{
  "hop_length": 160,
  "activation": "gelu",
  "mlp_ratio": 4,
  "optimizer": "adamw"
}
Rows from block 6, named by matrix and row number. Each number is 50 + 10 x the weight over its row's rms, rounded and kept within 0 to 99. All counts start at 0. After the name is the row's rms in percent of the matrix's.
# f: depthwise width-7 conv (model.blocks.6.mixer.f.weight, 192x1x7), a 7 kernel
f.0 083:36 38 45 67 57 50 45
f.1 089:57 63 64 34 44 47 54
f.2 084:33 36 44 63 54 50 49
f.3 085:52 58 65 67 43 45 43
f.4 196:40 41 43 35 43 40 40
f.5 108:52 69 58 35 46 54 54
f.6 090:63 52 56 51 28 50 53
f.7 095:51 52 62 64 49 43 32
f.8 118:40 39 46 69 44 50 56
f.9 106:70 60 52 43 43 45 42
f.10 122:52 43 37 46 59 64 64
f.11 092:55 49 47 38 51 58 71
f.12 106:44 41 43 43 52 64 67
f.13 104:42 44 48 42 56 62 69
f.14 095:34 39 47 49 53 59 65
f.15 115:27 45 48 57 49 51 60
f.16 095:35 42 47 67 44 45 43
f.17 091:50 49 49 35 55 61 69
f.18 086:40 40 44 69 54 47 41
f.19 107:69 55 49 37 38 49 47
f.20 100:58 57 61 52 56 64 65
f.21 082:34 39 45 64 50 45 42
f.22 103:64 46 38 67 53 47 48
f.23 099:36 43 52 66 44 43 60
f.24 092:31 41 47 65 55 48 48
f.25 106:31 43 46 56 48 60 63
f.26 115:63 59 55 56 49 42 32
f.27 102:56 55 52 56 52 40 28
f.28 097:69 58 49 34 51 51 53
f.29 118:32 55 64 46 47 46 61
f.30 088:52 54 48 29 57 56 62
f.31 094:71 57 50 37 47 53 56
f.32 107:42 48 52 67 51 47 32
f.33 105:52 48 54 62 50 45 27
f.34 104:29 45 48 61 59 51 48
f.35 087:33 38 47 66 56 49 49
f.36 099:34 38 39 56 54 52 61
f.37 083:62 59 62 52 54 37 38
f.38 092:55 56 59 56 55 41 30
f.39 100:61 35 34 52 55 56 58
f.40 101:31 42 53 65 50 45 52
f.41 097:53 52 48 52 51 38 27
f.42 098:30 43 44 62 54 54 58
f.43 119:48 45 41 40 49 61 69
f.44 101:65 56 56 51 41 42 34
f.45 102:46 46 41 28 43 44 45
f.46 100:30 44 49 65 49 49 53
f.47 089:48 47 44 37 54 62 67
f.48 102:68 53 47 34 48 56 58
f.49 085:53 53 46 35 58 60 67
f.50 109:43 44 45 36 52 57 69
f.51 097:52 48 49 39 43 61 70
f.52 086:52 45 44 37 57 62 67
f.53 094:48 41 33 50 50 59 65
f.54 099:44 52 45 40 55 61 69
f.55 092:46 46 52 41 51 58 72
f.56 100:36 42 45 48 59 64 62
f.57 092:31 40 53 63 51 48 42
f.58 077:34 39 42 65 52 51 46
f.59 096:51 41 37 45 51 58 69
f.60 098:51 59 68 48 44 43 36
f.61 101:60 58 55 56 49 39 31
f.62 101:29 43 54 63 50 49 56
f.63 094:46 48 52 66 48 39 32
f.64 093:31 44 52 67 49 47 49
f.65 097:37 45 37 53 67 54 47
f.66 109:72 60 55 43 54 49 54
f.67 089:65 60 55 33 43 46 49
f.68 079:39 39 43 69 53 51 43
f.69 092:30 42 44 57 57 50 40
f.70 101:40 50 61 67 55 45 39
f.71 109:32 39 47 57 54 59 61
f.72 106:62 64 58 39 38 54 46
f.73 125:66 62 39 37 49 50 56
f.74 092:71 53 42 38 57 54 48
f.75 100:46 51 36 47 62 61 65
f.76 106:69 55 49 33 50 52 50
f.77 096:46 54 56 63 47 42 30
f.78 099:66 57 54 48 43 43 33
f.79 089:43 50 56 30 56 57 62
f.80 099:37 45 50 61 50 38 34
f.81 079:67 59 62 55 51 45 38
f.82 110:53 55 51 33 48 61 67
f.83 108:70 53 46 36 46 54 56
f.84 096:46 51 57 72 60 54 45
f.85 097:61 57 54 60 40 39 36
f.86 102:49 50 53 63 49 44 28
f.87 099:53 51 50 36 58 59 69
f.88 088:43 41 42 47 46 56 71
f.89 123:29 42 48 52 57 60 58
f.90 083:63 55 51 36 52 58 65
f.91 096:59 55 51 28 57 56 48
f.92 087:33 40 44 61 53 42 42
f.93 096:45 45 44 40 52 59 71
f.94 093:38 38 47 70 51 48 46
f.95 092:52 63 62 44 36 39 46
f.96 094:32 40 46 65 50 49 54
f.97 075:36 37 39 63 53 50 48
f.98 115:43 49 40 44 47 57 71
f.99 093:33 45 54 53 67 58 53
f.100 109:57 51 56 58 47 42 28
f.101 110:56 58 53 44 56 64 68
f.102 090:59 51 53 60 43 40 31
f.103 105:70 58 58 39 41 47 49
f.104 100:43 55 67 49 48 40 35
f.105 101:68 57 44 50 47 44 35
f.106 109:34 52 67 42 42 54 55
f.107 109:69 57 50 36 55 49 43
f.108 090:53 47 43 40 54 65 67
f.109 089:46 35 36 53 59 62 54
f.110 091:32 40 40 62 56 51 49
f.111 099:54 49 49 29 49 59 63
f.112 100:56 58 63 31 53 56 53
f.113 112:34 46 70 50 53 51 44
f.114 098:54 53 52 62 50 43 28
f.115 103:62 58 50 34 44 51 64
f.116 084:47 51 49 61 45 31 36
f.117 096:35 44 55 65 40 41 51
f.118 110:30 42 51 65 53 49 49
f.119 075:58 45 62 58 46 69 55
f.120 095:66 66 59 46 41 50 47
f.121 090:55 58 58 40 63 58 65
f.122 093:54 49 46 72 45 43 40
f.123 093:64 56 58 35 54 53 62
f.124 096:53 47 47 38 51 63 69
f.125 098:34 36 50 66 51 47 50
f.126 098:42 46 48 67 53 44 33
f.127 077:63 54 47 43 61 65 60
f.128 108:56 51 44 36 44 57 69
f.129 113:41 45 38 30 49 55 53
f.130 127:63 59 61 58 51 56 65
f.131 106:26 46 52 59 53 50 52
f.132 079:45 60 57 40 52 58 69
f.133 096:34 44 49 66 54 46 39
f.134 104:28 39 48 59 51 49 48
f.135 107:28 41 50 52 51 51 61
f.136 093:64 62 60 45 40 42 41
f.137 104:58 53 54 59 28 45 51
f.138 121:69 62 56 40 44 45 49
f.139 113:43 38 42 47 46 57 69
f.140 104:39 51 52 40 59 61 66
f.141 096:54 52 52 60 42 39 31
f.142 098:68 66 59 54 52 53 50
f.143 092:47 47 48 66 46 44 30
f.144 083:45 46 43 72 47 39 47
f.145 086:69 59 64 49 55 52 46
f.146 088:41 35 49 70 52 50 47
f.147 090:27 41 47 51 50 56 58
f.148 097:56 53 48 34 46 56 69
f.149 105:26 44 50 59 48 53 52
f.150 103:33 37 42 60 55 55 54
f.151 084:63 54 48 35 49 58 66
f.152 119:51 49 50 38 45 56 72
f.153 103:58 48 54 63 48 41 31
f.154 110:68 58 50 56 55 41 36
f.155 103:33 46 52 65 53 44 40
f.156 096:63 58 56 31 57 56 52
f.157 091:56 52 48 47 55 64 71
f.158 098:36 37 44 63 60 54 49
f.159 107:73 54 44 40 47 49 44
f.160 116:44 49 43 43 55 62 70
f.161 109:29 39 51 61 55 52 51
f.162 092:67 57 52 54 39 40 40
f.163 087:44 45 44 66 49 39 35
f.164 097:26 47 53 52 51 47 42
f.165 073:36 36 40 61 57 54 50
f.166 093:65 43 40 51 64 54 39
f.167 096:59 55 54 59 40 38 34
f.168 094:58 54 54 60 48 42 29
f.169 097:33 42 48 66 55 48 40
f.170 103:29 43 49 62 58 54 49
f.171 099:54 50 50 37 50 57 72
f.172 099:50 45 50 64 54 44 29
f.173 083:66 60 58 33 47 49 50
f.174 117:32 47 61 62 48 41 45
f.175 094:53 50 47 39 57 65 67
f.176 145:52 49 48 39 53 57 73
f.177 098:43 50 51 38 52 62 69
f.178 131:49 50 53 51 42 37 29
f.179 101:34 42 49 58 49 46 33
f.180 099:59 52 49 26 48 50 53
f.181 085:60 59 65 53 42 39 40
f.182 118:62 64 57 35 49 56 57
f.183 093:48 55 53 62 50 39 30
f.184 101:42 36 41 60 43 60 60
f.185 095:70 59 55 41 49 47 39
f.186 099:45 50 47 38 51 58 71
f.187 095:49 38 56 59 66 63 47
f.188 086:57 60 51 47 55 67 65
f.189 122:75 56 48 45 47 50 48
f.190 096:61 58 51 31 43 53 60
f.191 101:44 46 46 38 54 60 69